Weights of a small sound classifier.
Model: 25.5M parameters, arch jasper, activation elu, depths [3, 4, 5, 3].
Training: adamw at rate 0.0044, 5400 steps, batches of 128, held-out accuracy 100%.
Data: trained on drum patterns on synthesised drum kits, 26041 training examples, 26.5 epochs.
Rows from block 3 of a small sound classifier, named by matrix and row number. Rows with one number belong to one channel. Each number is 128 + 24 x the weight over its row's rms, rounded and kept within 0 to 255. All counts start at 0. After the name is the row's rms in percent of the matrix's.
Before each channel's rows are labels from the 100 clips, of 14976, where the channel reaches its highest value: "top examples" is what is common among them. Only what is clearly more common there than usual is listed. The data: drum patterns on synthesised drum kits.
# convs0: first width-5 conv, stride 2 (model.blocks.3.convs.0.weight, 288x192x5, each kernel summed), inputs 0-95
# convs1: second width-5 conv (model.blocks.3.convs.1.weight, 288x288x5, transposed, each kernel summed), outputs 0-95

top examples: closed hi-hat; bossa nova
convs0.6 089 [138 164 135 113 142 170 128  78 152 113 128 127 127 141 134 134 158 131 122 133 173 120  82 115 139 152 158 145 138 138 142 126 106 134 138 109 127 129 153 123 151  98 135  80 145 115 121 123 145 119  93 113 124 145 159 111  98 128  45 115 149 149 174 123 132 148 124 113 140  99 144  91 119 144 113 151 219 125 107  79 123 127 155 122 140 111 149 144  97 136 110 110 158 119  97 132]
convs1.6 084 [125 122 119 111 122 152 114 131 162 137 126  94  89 108 135 124 116 112 114 119  74 123 108 150  48  78 138 110 103  94 145 119 107 113 148 156 133 129 145 133 104 128 175 159 136 172 147 109 116 117 129 190 106 111 124 122 123 124  75 113  69 125  94 127 108 105 101 135 114 110 132 121 119 118 132 127  97  66 139 102 134 135 117  97 115 117 111 105  83 161 159 132 166 104 145 132]

top examples: clipping; text has "clipped"; white noise
convs0.70 088 [139 160 163  76 128 108 131  85 124 115 175 103 132 103 154 129 162  98 123 135 159 130 110 140 102 123 137 126  79 153 139 123 159 131 112 118 119 127 175  77 135 114 127  84 123 154 133 152 124 144  96 145 110 104 153 133 121  92 112 136 117 138 190 107 127 134 106 109 129 133 133  88 120 128 129 144 126 117 118 146 134 105 150 122 125 104 140 149 110 134  71 143 171 100 128 139]
convs1.70 120 [108 152  95 109 142 138 118 166 123 108 127  94 142  69  79 136 131 120 120 120 120 103  95 101  95  83  95 122 119  86 108 111 107 144 126  99 125 113 101 119  64 134 145 111 123  97 127 133 126 163 106 122 110  66 114 133  99 159 156 113 109 132  98 140 112 102 115 126 145 119  97 119  75 119  99  95 114  68 164 136 136 115 156 145 113 137 104  97  99 118 153 127  98 110 115  75]

top examples: ride cymbal; clipping; text has "clipped"
convs0.259 106 [128 153 107 131 148 190 117 116 145  99  95 126 111 134  98 137 162 145 137 128 148 120 116 111 140 118 128 137 136 135 136 120  83  94 134 135 131 137 151 120 144 100 151  81 141 105 127  89 124 109 119 100 131 129 149 139 109 120  90 144 149 129 157 111 123 133 134  98 132 108 136 130 112 138 104 131 217 102 109  99 116 117 145 119 124 129 127 152 131 108 112 120 159 143 110 119]
convs1.259 088 [104  92 134 100 115 170 135 104 141 150 124 112 119 139 161 145 139 108 128 116  81 121 111 185  71  93 152 125 128 118 157 119 102 105 129 143 116 150 189 134 152 140 145 140 120 223 141 126 136 142 129 160 105  96 122 105 126 135  60 126 135 127  98 151 118 101 112 139 146 100 115 129 155 129 151 166 134  79 149 102 111 123 124 116 125 124 119 139 111 156 140 167 141 100 157 130]

top examples: ride cymbal
convs0.172 110 [141 159 122 124 137 189 128 132 135 107  97 142 111 125 109 132 159 139 116 119 124 118 103 120 142 126 124 139 146 129 123 121  78 100 131 141 126 138 135 119 138 107 156  91 114 101 109  95 116 114 113 126 130 126 115 157 102 141  84 132 135 117 155  88 120 111 107  96 125  99 143 133 112 132 114 111 197  92 119  78 110 122 133 112 113 134 123 146 123 121 116 116 140 139  80 128]
convs1.172 103 [111 105 148 113 119 191 128 132 144 155 125 104 117 150 154 140 141 108 122 121 108 127 100 173  63 107 156 150 109 108 157 155 109 108 134 150  98 140 205 122 146 127 174 169 134 219 129 130 133 130 142 169  95 109 120 115 147 128 106 121 125 151 127 147 131 118 148 141 136  89 126 137 141 121 146 175 127  80 145 103 121 129 122 119 135 135  97 137 102 179 141 164 139 116 151 136]

top examples: rimshot; breakbeat; march
convs0.67 087 [110 138 144 161 165 155 141 201 109  79 133 125 106 149  90 134 137 111  92  86 107 121 127 138 128 120  91 131 151 136 140 141 120 156 136 155 150 190  97 144 108 143 121  62 112  99 132 117 123 105 118 110 119 141 108 149 129 113 129 173 100 120 116 120  81 119 112 131 140 125  89 138 100 134 103 103 110 130 105 104  97 138 124 140 111 126 110 118 154 127 131 129 100 115 138 131]
convs1.67 099 [131 129 115 122 173  99 100 139 116 107 136 153  89 127  82 127 125 147  74 124 174 145 137 144 154 120  97 108 122 125 172 126 151 157 136  99 132 125 153 120 118 101 100  78 134 156 148 110 131  94 149 101 124 183 127 156 140 128 138 103 123 109 152 135  99 132 107 105 126 135 144 136  93 122 124 129  90 117 140 141 127 125 124  89 138  92 131 104  95 138  65 116 114 112 108  85]

top examples: rimshot; march
convs0.231 086 [120 136 112 115 153 101 121 141 139 114 140 123 136 136 141 131 123  90 120 112 112 171 129 168 141 135  84 125 113  88 103 108 146 125 125 174 136 119 138 131 124 129  45 134 150 140 125 133 114 142 125 153 123 126 104 138 138 138 160 135  51 140 121 141 107 128 116 129 132 173 139 125 109 156 157 150 102 128 111 164 138 151 135 161 174  99 121 107 115 126 129 184 126  85 130 140]
convs1.231 095 [139 142 149 121 133  92 135 154 132 143 105 184 137 129  89 127 131 159 116 141 125 119 120 120 162 116 101 115 132 105 117 124 125 146 142 117 122 147 118 145  74 110  82  84 136 118 124 128 146 125 113  74 145 116 127 167 116 121 161 152 129 142 120 124 158 162 131  85 123 154 107 160 107 148 129  92 138 130 136 123 127 126 131 143 112 162 157  95 157 111  78 120  77 138 131 103]

top examples: thin (high-pass)
convs0.119 106 [ 85 144 119 139 138 125 137 200 148 119 128 125 103 117  98 132 114 110 101  97 111 103 122 109 111 131 122 104 136 172 110 110 124 150  87 134 110 148 116  82 125 155 170 142  70 109 121 112 121 101 101 144  86 110 123 141 134 152 125 153 144  88 144 137 102 128 134 140  93 119 107 165 118 137 102 101  96 133 127 125  70 106 139  69  93 143 117  93 149 121  67  98 148 116 151 120]
convs1.119 085 [103 163 127 109 168 108  99 131  85  96 149 134 131 144 122 118 113 124 115  92 165 114 164 185 133 120 121 124 110  94 151  90 158 165 115  86 111 131 141 121 179 117 125 125 100 180 114 116 121  96 141 128 104 124  91 131 108 129 122 122  96 126 118 139  91 106 103 142 113  87 134 124 114 111 165 142  86 140 173 142 141 102 136 104 118  86  96 139 110 120 104 121 127 111 115 120]

top examples: clipping; text has "clipped"
convs0.84 133 [136 163 107 135 164 174 133 117 136 109 134 126 140 126 138 153 147 134 143 146 148 168 132 156 179 106  93 143 135 107 127 132 131 137 139 222 134 137 142 147 140 136  87  87 133 129 140 136 149 121 119 120 130 140 141 124 127 114 165 166  96 138 116 110 129 127 107 125 138 138 156 108 132 146 159 139 160 128 100 150 130 121 145 158 173 129 137 172 149 131 138 162 131 134 121 134]
convs1.84 131 [136  92 154 139 130 129 139 210 162 181 143 210 120  95 135 135 132 133 134 126  94 144  95 112 115 127 140 128 139 130 127 126  66 144 148 142 104 147 124 144  87 142 101 119 152 131 130 136 163 146 136  62 139 122 171 173 146 130  71 143 146 114 148 114 135 179 138 110 132 156 131 184 136 157 121 150 137  84 187 124  70 148 131 139 135 148 135 119  89 166  84 153 140 139 159 133]

top examples: clipping; text has "clipped"; clap
convs0.33 130 [134 153  96 136 166 154 131 114 131 109 133 116 137 128 128 148 143 125 145 131 142 170 136 154 166 111  85 134 135 104 133 136 140 139 134 219 131 118 144 140 134 137  79 107 145 143 139 127 140 126 130 117 134 137 135 120 114 108 169 166  95 139 102 121 117 122 114 123 130 150 153 109 135 166 156 139 139 136 103 155 123 130 143 160 174 125 134 165 150 127 141 170 129 132 133 135]
convs1.33 134 [138 101 149 127 140 111 138 195 165 178 133 224 115  96 128 133 133 135 137 127 110 136  99 117 118 128 148 121 140 128 121 119  76 154 150 147 109 146 114 144  91 145  97 115 155 127 127 133 167 146 136  50 134 125 176 169 139 124  79 150 155 110 147 116 136 179 125 111 127 167 129 184 136 156 129 132 127  96 174 123  79 148 130 139 143 144 138 114  96 145  88 150 133 130 164 139]

top examples: march; muffled (low-pass)
convs0.142 098 [135 107  95 129 109 116  83  72 100 125 116 118  99 101  97  99 100 128 121 134 102 118 129 144 151 102  90 140 133  90 135 118 130  87 144 142 129 109 107 119  93  90  96 118 126 120 134 121 136 131 139 122 102 126 107 107  88 122 156  95 108 115  64 122 123 103 119 119 105  99 110 135 133 114 117  88 117 105 124 153 132  90  91 103 145 118 121 131 105  87 140 125  90 135 102  83]
convs1.142 080 [166  69 116 129 102 186 142  72 123 141 116 147 117 164 148 125 103 131 125 155 148 138  94  84 161 176 151 153 131 172  97 146  87  84 130 154 116 116 121 111 119 136 120 145 131 142 155 127  95 116 121  98 148 168 133  93 162 114 149 141 156 131 165 111 145 146 152 123 117 161 159 136 160 117 112 127 140 139  83 110 126 132  95 117 141 135 134 149 176  94 130 122 136 127 127 167]

top examples: rimshot; clipping; text has "clipped"; thin (high-pass)
convs0.21 110 [104 137 114 141 161 132 134  85 136 113 141 111 134 154 120 135 136 121 148 130 139 165 134 144 155 106  71 116 148 100 128 138 138 156 130 204 129 112 132 162 136 135  77 116 164 143 131 117 129 106 135 127 159 157 136 111  92 113 145 182  89 151  91 108 115 118 128 132 134 150 145 103 130 192 144 134 134 153 117 139 100 152 141 187 179 119 142 148 150 137 148 154 110 132 147 142]
convs1.21 099 [143 110 166 138 134 109 150 176 159 165 112 196 115 119 134 144 132 142 132 131  95 145 132 112 130 120 133 103 137 123 123  99 100 145 131 143 120 152 110 142 107 149  83  94 169 109 113 143 176 149 140  83 135 146 168 151 139 124  85 132 165 128 137 107 150 159  96  99 154 156 110 160 149 149 129 125 138 126 145 109  73 151 142 133 137 151 122 115  94 154  67 157 133 130 134 139]

top examples: ride cymbal
convs0.54 114 [143 170 113 114 151 195 127  91 150 107  99 121 131 126 117 141 165 142 132 128 154 116 107 131 148 130 136 151 137 136 141 122  87 108 144 148 129 129 161 129 146  96 152  80 131 110 127 107 126 124 107 118 127 131 149 129 109 126  82 129 136 134 167  88 122 138 122 107 140 106 161 125 114 130 111 138 232 106 107  92 126 116 155 122 111 137 139 162 122 127 117 131 162 131  92 117]
convs1.54 112 [117  94 132 117 111 168 134 131 137 144 129 107 116 126 157 133 140 112 129 124  60 146  91 159  41 105 138 128 125 119 160 124  80 106 120 130 110 143 160 128 121 133 141 141 114 200 124 128 135 134 137 148 124  80 129 124 146 130  44 116 104 128 115 150 123 110 134 132 141  86 124 127 135 143 126 155 127  54 150 102 117 129 135 118 112 127 130 131  69 186 155 155 147  98 149 135]

top examples: march; thin (high-pass); tempo: 140 to 150 bpm
convs0.248 084 [123 124 107 103 124  95 105  84  92 135 117  85 113  73  95 114 113 115 114 118  89 117 129 135  97  98 128 107  91  86  88  96 129 105  69 160 152 107 114  66  99 104 144 131 109 116 137 140 129 130 107 110  81  97 102 117 108  96 157 128 148 100 107 106 113  85 139 107  74 132  96 144 120 133 102  83  86 124 116 153 102  85  87  88  99 121 101 119 130 102  84 136 133 134 127 101]
convs1.248 067 [135 111 124 149 140 134 117  92 111 106 142 117 118 112 134 106  95 133 115  95 165 143 117  97 159 163 134 153 135 160 102  62 142 149 124 124 110 129  63 128 118 140 123 112 137  83 131 118 107 147 130  43 120 143 123  90 110 144 147 145 150  84 120 120 114 118  76 163 113 136 127 131 150 108 136 116 112 112 141 151 114 136 140 128  91 113 116 133  82  65 140 109 141 119 137 131]

top examples: ride cymbal; clipping; text has "clipped"
convs0.108 120 [180 147 124 102 119 157 139  99 137 120 122 123 116  83 137 132 162 124 134 129 148 130 113 154 144 115 130 190 108 152 151 124 110 138 167 134 119 125 170  97 138  97 137 100 108 120 134 122 127 176 121 132 107 100 144 127 119 116 104 100 143 120 146  91 127 147 117 120 141 120 157 100 133 110 133 143 183 124 145 107 177 100 150 107 117 133 151 145  93 138 121 132 151 123  63 128]
convs1.108 099 [131  82 113 129 127 148 115 158 139 128 157  85 128  83 139 120 130 119 114 132  91 142 121 146  52 119 125 123 102 105 154 215  43 111 122 140 105 144 158 120 107 117 167 147 115 162 117 117 133 113 127 173 121  90 126 166 154 105 106 112  56 161 121 132 118 102 195 118 120 104 140 120  84 146 133 143 124  85 146 126 147 135 114 121 131 125 135 129  78 208 131 143 162 130 123 119]

top examples: closed hi-hat; thin (high-pass)
convs0.208 112 [ 74 129 124 160 137 132 122  93 123 145 140  84 145 155 113 144 136 118 140 119 133 105 154 113 119  97  92 105 171 131 128 124 146 141 115 135  87 110 123 144 124 154 137 149 106 141 120 130 133 114 136 134 151 177 126 133 131 119 119 176  84 123 137 143 122 111 115 129 119 148 133 163 113 195 124 106 124 138 165 136  56 170 113 137 123 126 117 123 170 117 111 139  96 128 187 141]
convs1.208 117 [120 159 153 121 105 105 129 142 127 128  97 145 103 109 114 123 104 136 119 131 104 128 129 123 130 109 117 116 121 130 131  25 155 134 116 102 165 123  83 144 115 108 100 102 128  94 122 123 146 133 129  81 132 145 130 122 126 114  87 119 158  88 121 115 128 135  36 114 135 128 106 138 118 126 135 114 124 117 133 124 100 114 125 125 118 135 127 115  77 122 116 132 115 110 119 103]

top examples: rimshot; closed hi-hat; thin (high-pass); clipping
convs0.134 094 [109 153  91 136 138 136 135  67 110 104  95  95 107 127  78 126 132 122 113  87 100 114 119 125 120 108 140 128 146 115 119 115  86 152 101 181 131  75 111 111 119 124 155 132 126  93 132  79 107 107 123 108 139 120 113 115  76 108 123 162 134 122 104 101  77 110 127 117 104 129 121 113 118 166  99  87 148 168 138 100  96 137 137 125 127 130 120 109 109 128 114 125 171 140 130 125]
convs1.134 095 [113 115 140 120 146 103 117 117 122 135 132 127  98 130 147 106 104 110 124  90 112 126 169 149  82 114 122 118 113  87 126  89 108 142 113 119  89 143 125 151 176 124 105 119 121 155  90 112 135 135 147 113 132 149 118 151 132 101  57 101  90 122 124 122 132 117  97 104 127 108 114 140 157 131 159 115 127 129 155 135 134 113 138 112 128  94 116 140  65 149 114 146 134 120 121 119]

top examples: march; rimshot; clipping; text has "clipped"
convs0.283 075 [ 80 139  78 147 152 149 136 163 149 111 117 128 104 136  89 156 124 112 116 109 115 138 116 145 149 113  73 116 157 111 101  99 106 130 129 180 120 149 126 145 137 130  91 123 114 103 111  91 112 113 123 128 140 145 115 153 125 142 139 175  66 118  99 122  94 115 110 125 113 151 120 130 116 163 136 116 127 120 125 140  94 130 149 147 166 136 121 123 141 109 126 142 117 109 112 115]
convs1.283 067 [148 139 177 119 123 149 140  87 121 145  77 176 120 188 103 155 170 144 110 127 153 116 126 164 134 117 122 150 114 105 143 141 162 125 140 101 121 159 175 143 128 108  97 109 122 191 139 150 138 107 136 114 134 158 124 128 140 107 118 124 131 160 137 126 182 141 172 102 152 121  97 159 143 156 140 116 161 122 116 152 144 125 112 129 141 147 123 111 166 156  57 158  97 118 140 103]

top examples: closed hi-hat; bossa nova
convs0.164 101 [122 132 104 145 121  73 101  50  77  81 116 111 122 109 116  91 145  95 114 107 107 117 100 141 117 128 137 128 150  96 118 112 124 124 118 143 124  80 134 112  99 101 122  75 133 100 136 125 136 126  99 112 130 151 119  93  88 108 137 127 139 133  89 113  87  85 129 117 115 116  93  89  92 158  93  92 119 129  84 128 111 126  97 115 132 103  98 101  86 116 125 114 137 107 122 108]
convs1.164 085 [133  99 100 148 161 113 127 139 149 138 175 152 111 122 152 114 116 132 109 125 202 145 124  56 107 146 135 159 130 131 118  91 132 154 138 143 111  97  42 109 104 158 144 130 151  76 128 117 138 140 149 106 139 216 172 129 125 122 170 134  96 135 139 134 141 155 100 116 134 140 131 162 139 130  91 105 116 123 138 130  97 151 141 115 132 146 124 117  70 136 154 127 175 146 137 151]

top examples: march
convs0.251 106 [138 123  97 126 134 124  73  75  88 132 108 108 113  76  94 108 124 123 128 140 106 121 115 138 139 109 124 117 118  89 111 103 138  84 111 162 151 114 113  92  89  89 117 107 118 121 152 132 150 120 118  98  97 118 118 105  91 104 155 105 129 112 100 129 127  93 141 111  86  96 106 122 127 120 112  91 124 125 113 145 134  86  73  81 128 128 102 138 119  97 113 125 114 142 120  73]
convs1.251 088 [154  77 130 143 105 167 121  75 106 144 126 145 117 134 176 106 107 136 122 136 167 132  99  89 147 175 159 151 142 175  89 135 104 144 109 151 106 115  82 123 108 127 143 137 112 119 131 121  92 122 115  77 147 159 143  86 144 127 154 167 137 103 129 109 139 128 129 152 114 133 145 135 156 138 114 139 137 117 131 145 120 119 113 122 131 113 111 151 123  79 134 126 148 108 149 170]

top examples: thin (high-pass); breakbeat; tempo: 140 to 150 bpm
convs0.136 102 [ 80 150 106 114 162 163 135 128 138 116 123 111 112 118 108 155 134 131 127 135 125 118 127  86 125 108  93  90 119 128  88 102 144 137  72 141 128 137 134  75 145 131 104  98  95 114 122 139 145  78 108 110  76 112 135 142 120 114 122 171 112 117 150 127 132 128 119 118  97 124 127 131 116 160 115 108 153 125  98 118  54 119 137  93 112 143 116 139 156 110  52 125 143 128 149 113]
convs1.136 091 [114 121 135 116 150 132 128 143 130 142 130 158 104 129 134 126 124 120 123 103 162 106 137 148 113 103 128 127 123  98 140  48 112 182 137 129 120 119 122 115 101 130 127 115 124 161 143 130 143 143 143  81 101 184 129 127 106 161 114 124 126 102 103 117 120 130  49 119 150 124 120 166 154 125 139 143 130  99 211 134 108 123 143 104 141 130  99 127  81 139  79 149 138  91 141 121]

top examples: closed hi-hat; reverberation; clap; clipping
convs0.75 112 [139 133  93 147 129 106  59  57  88  88 101 107 107  98 105 119 149 119 130 131 131 132 123 140 120 115 132 126 140 105 119 116 115  59 113 132 142  97 133 114  91 100 117  81 133 118 146 130 140 130 113 107 126 143 133 121 102  91 149 120 140 128 119 112 116  89 134 113 105 128 119 108  87 152 110 116 141 108 112 137 128 129  75 109 130 115  88 142 134 100 127 147 145 119 118  94]
convs1.75 092 [131  61 120 125 117 162 125  99 150 148 115 152 114 106 143 121 121 131 126 132 160 125  71  61 109 147 152 158 133 144 111 104  80 147 123 142 116 107  79  99  62 136 142 142 121  95 135 122 115 140 118  91 125 168 147  87 114 137 135 163 137  99 117 139 129 151 100 136 120 131 119 152 148 156 100 128 127  66 159 117  87 127 124 121 115 160 123 119  92 114 153 146 154 132 154 149]

top examples: closed hi-hat; thin (high-pass)
convs0.185 115 [ 80 154 133 132 137 159 137 136 139 153 159 102 133 135 127 165 143 114 146 135 149 114 145 101 111 108 126  86 141 146 104 107 149 143  87 140 108 143 137 111 133 174 166 146  86 127 128 153 144 100 118 136 114 145 128 151 160 113 123 182 108 130 163 143 128 121 115 133 116 143 144 159 119 160 129 117 134 122 161 136  75 147 120 124 102 143 128 146 195 114  80 138 126 115 176 140]
convs1.185 131 [113 165 130 106 114 112 105 144 110 116 110 139 105  89 103 119 110 120 106 131  95 118 107 141 132  89 120 115 118 105 154  71 140 170 117  93 146 131 106 132  96  84 103 107 125 128 126 103 138 114 137  84 115 102 111 136 111 127  90 123 140  90 111 135 101 125  81 130 109 123 116 139 104 125 150 144 110  82 171 123 100 109 120 111 111 132 122 116  79 121 113 124 101  93 132  85]

top examples: ride cymbal
convs0.203 106 [142 170  99 116 146 187 132  71 137 109  95 117 106 127 114 124 159 140 131 117 144 130 103 123 149 122 138 147 138 122 129 127  75 116 138 161 130 113 147 123 142  96 134 100 144 112 118  90 117 122 129 120 136 125 127 112  87 129  81 138 139 132 137  83 108 123 115 103 119 100 150 119 127 132 104 117 205 119 126  75 119 117 147 129 119 119 140 153 106 133 121 116 150 141  82 124]
convs1.203 096 [118  93 136 117 135 162 139 127 150 144 141 102 120 126 171 139 145 120 129 108  86 136 117 151  32  93 144 128 117 113 142 137 109  99 124 151  92 137 161 139 145 148 160 139 139 198 127 142 125 135 143 177 111 114 129 116 142 130  59 115  92 145 125 124 130 122 125 130 152 110 131 133 143 116 155 157 133  83 135 102 114 145 130 129 139 116 102 137  81 183 148 162 156 109 142 135]

top examples: march
convs0.277 060 [127 118 106 125 117 129 114  88 128 139 136 114  99 117 121 118 136 121 114 116 100 142 117 157 150  88 105 112 127  85  96  84 106 102 141 164 139 123 111 159 121  86  81 125 131 106 126  93 128 147 111 126 101 149 112 120  97  98 145 114  57 121  83 102  92 111 118 112 114 131 131 111  91  80 136 124 154 129 123 133 136  67 124 114 186 120 123 128  97  99 154 145 127 105  95 102]
convs1.277 058 [148 139 150 107 103 158 124  67 122 121  80 137 117 138 123 145 142 160  99 147 137 140 121 112 127 126 111 151 132 138 117 177 150  76 123 116 120 161 149 149 101  91 104 100 115 163 134 114 100 109 106 134 140 121 107  86 167  98 175 135 136 135 150  95 162 130 176 134 114 147 126 135 139 126 125 125 131 143  60 125 139 139 110 128 146 169 132 116 206 100  89 116 110 141 138 126]

top examples: clipping; text has "clipped"; reverberation; text has "reverberant"
convs0.146 105 [138 138 165 114  92  67  97 114 120 104 173 122 155 118 140  94 128 125 104 139 105 113 122 143 104 136 142 143 123 128 128 148 175 108 131  88 150 129 134 136  73 137 154 111 121 121 134 174 115 162 120 155 122 142 109 112 143 104 129  95 138 139 114  92 144 132 124 129 143 111 124 140  92 113 123 137  67 101 127 146 152 122  57 137 111  98  98 116 121 158 128 120 121 125 127 156]
convs1.146 127 [118 142 114 130 120 126 134 134 118  95 129 108 143  95  83 129 128 114 126 127  97 128  61  75 152 102  85 131 116 125 125 125 135 121 113 100 127 120 115 108  88 133 129 127 141  74 119 130 125 130 119 112 135  74 120 123 114 130 162 136 118 126 110 144 134 123 135 133 128 129 115 106 103 115  89  95 121 101 110 126 106 126 127 146  74 148 127  86 128  79 160  88  73 129 111  86]

top examples: closed hi-hat
convs0.96 075 [143 140 121 117 106 147 138 105 123 115 109 141 103 108 127 112 139 119 122 125 117 133  99 146 163 130 127 155 134 125 147 125  97 122 162 160 109 110 136 118 124  66 130 107 158  74 104  99 121 154 109 108 117 115 131 124  94 126 100  84 132 123 106 125 122 138 120 106 130 107 125 105 111 111 113 123 195 128 118  99 140  97 141  98 148 120 144 127  67 123 141 110 144 126  63  95]
convs1.96 073 [145 109 136 121 137 166 120  91 162 149 145 124 117 162 141 119 117 122 100 143 122 161 126 142  67 119 146 158  95 113 127 173 104  72 158 172 127 141 182 125 150 134 179 165 113 179 145 114 103 111 140 207 120 113 121 108 150  99 124 128  76 161 129  93 118 120 162 144 110 133 125 107 131 111 134  98 118 132  77 111 157 148 103 114 133 120 118 127 154 144 139 115 147 125 142 142]

top examples: thin (high-pass); clipping; text has "clipped"; march
convs0.206 127 [110 157 108 143 150 177 145 116 128 117 141 117 140 137 131 175 153 124 160 141 161 154 126 126 145 104 106 125 144 138 134 137 133 165 118 199 105 131 142 135 155 165 125  86 130 127 132 131 143 109 118 110 138 135 159 136 106  89 138 187 124 139 130 122 132 109 101 138 129 154 162  93 124 171 159 136 170 161 109 134 104 143 150 156 163 132 133 181 169 113 120 154 146 127 161 129]
convs1.206 130 [115 118 142 125 131 100 132 187 145 152 118 175 108  87 139 127 124 135 132 117  93 122 132 137 110 107 140 107 125 104 121  89  96 183 137 135 112 139 101 150 103 115 100 116 146 119 120 131 161 139 139  68 122 130 139 152 122 120  45 121 157 113 116 121 130 142 103 113 126 131 119 163 150 146 149 147 124  97 240 125  92 120 132 127 141 139 124 130  64 156  68 161 154  95 142 115]

top examples: rimshot; thin (high-pass); march; tempo: 160 to 170 bpm
convs0.51 116 [ 76 144 146 139 148 168 144 190 148 155 147 133 130 152 128 170 135 123 126 133 132 118 139  95 114 133 105  76 131 139  84 119 140 143  91 125 115 174 111 122 129 159 137 133  86 127 125 142 142  97 116 123 108 137 119 162 181 124 127 167 101 128 161 157 138 133 128 138 123 139 142 166 114 139 121 124 112 119 143 130  86 139 128 108  98 150 115 132 200 121  81 136 119 124 176 144]
convs1.51 126 [104 172 143 102 117 107 103 141  99 117 102 141 119 126  86 128 118 127 106 133 114 112 127 174 143  93 112 120 118 103 156  97 163 185 122  92 128 139 160 128 122  86  96  99 115 155 130 100 126  90 142 120 106 118 111 127 100 129 128 123 140  95 100 129 104 135  90 125  98 103 121 144 107 122 148 144 108 114 169 128 105  91 116 101  97 142 128 121 126 103  91 128  89 108 127  91]

top examples: closed hi-hat; bossa nova
convs0.273 079 [128 165 102 131 139 166 108  32 147 113 117 119 135 131 142 143 165 109 117 131 142 157  97 152 130 118 101 143 161 127 135 129 107 125 143 179 153 113 155 135 101  93 100  93 156 120 116  94 113 134  86 127 150 161 130 130  94 110 104 118 110 145 133 107 108 120 120 109 133 125 170  84  90 153 140 135 218 126 111 120 123 132 120 153 170 107 129 148  81 106 125 155 162  96  77 116]
convs1.273 067 [146 108 132 123 116 172 126 140 155 150 116 136  93 129 105 129 135 130 100 138 111 145  74  82  43 117 127 131 117 112 131 122  82  96 138 143 160 137 139 108 127 154 147 135 114 153 154 135 104 137 139 185 126 121 145 126 156 112 123  99 100 123 132 105 128 117 127 125 123 129 112 122 126 142 112  99 111  53 148 115 150 154 115 109 147 142 139  91 108 185 163 140 135 119 131 103]

top examples: rimshot
convs0.280 102 [140 143 117 124 165 148 118 105 124 102 142 117 119 122 140 133 135 143 140 154 145 142 137 139 164 101  79 125 121 117 127 137 136 105 128 200 144 150 133 139 116 146  85  75 135 139 147 143 138 113 134 121 116 138 133 109 103  99 157 158  88 143 122  86 140 113 118 105 132 104 150 109 133 128 151 129 126 109 101 146 133 115 111 144 146 123 122 183 177 122 130 147 107 145 121 127]
convs1.280 099 [130  88 120 113 120 161 125 148 128 129 114 158 122 116 123 132 134 121 130 140 108 117  78 105 161 107 107 101 123 124 114 119  67 158 131 117 108 122 131 126  73 123  78  89 150 126 136 138 137 141 115  19 114 122 131 138 122 141 128 106 174  97 118 123 131 127 122 109 138 156 112 132 142 140 104 146 127  72 160 118  81 140 122 145 114 132 108 107 105 126 101 149 105  84 125 106]

top examples: thin (high-pass); clipping; text has "clipped"; tempo: 160 to 170 bpm
convs0.212 089 [123 151  91 133 139 167 127 152 139  97  99 121 102 119  68 137 112 133  88 109  90 112 119 109 135 103 113 116 129  97 113 112  81 123 105 203 124 128 121 108 110 132 139 108 105 111 139  86 119  86 128 120 124 112  92 150 105 141 121 163 114 109 144 122  86 106 112 109  97 130 136 131 123 163 112  75 154 134  98 109 105 143 123 118 126 141  94 123 141 104 102 124 148 143 124 119]
convs1.212 090 [131 116 159 121 158 124 133 117 114 148 132 154 114 166 119 113 110 128 111 117 148 140 144 193  99 108 126 138 124  82 150 106 129 164 123 105  77 148 179 146 162 100 104 105 122 203  99 111 131 121 162 127 134 138 125 160 130 120  76 113 114 125 122 153 142 130 112  94 120 109 115 157 145 149 156 128 129 112 158 146 126 114 143 114 119 125 118 141  89 146  76 165  97 136 127  97]

top examples: rimshot; breakbeat; dembow
convs0.177 123 [ 80 135 123 140 171 146 128 171 152 152 140 104 120 118 109 150 123 133 124 119 118 119 144  98 102 124 119  79 130 150 100 120 142 125  60 134 125 138 100  63 114 161 165 151  98 161 123 135 130  90 116 134  97  99 115 156 154 122 137 156 133 111 147 161 126 124 155 130  91 125 131 172 128 143 116 113 101 112 151 132  79 117 115  83  99 155 111 119 189 111  50 130 134 138 169 135]
convs1.177 130 [119 155 127 126 132 125  83 121 106 116 118 123 118 156 122 100  79 108 120 102 155 111 134 164 149 135 134 113 119 133 127  65 166 165 117 111 126 129 128 124 157 111 121 112 109 154 121  84 118  91 142 122 119 122 107  91 102 116 127 120 130  84 111 147  78  99  65 147  81 105 134 129 146 118 153 137  89 126 158 147 125  97 115 114 121 115 115 148 128  93 135 135 113 108 124 126]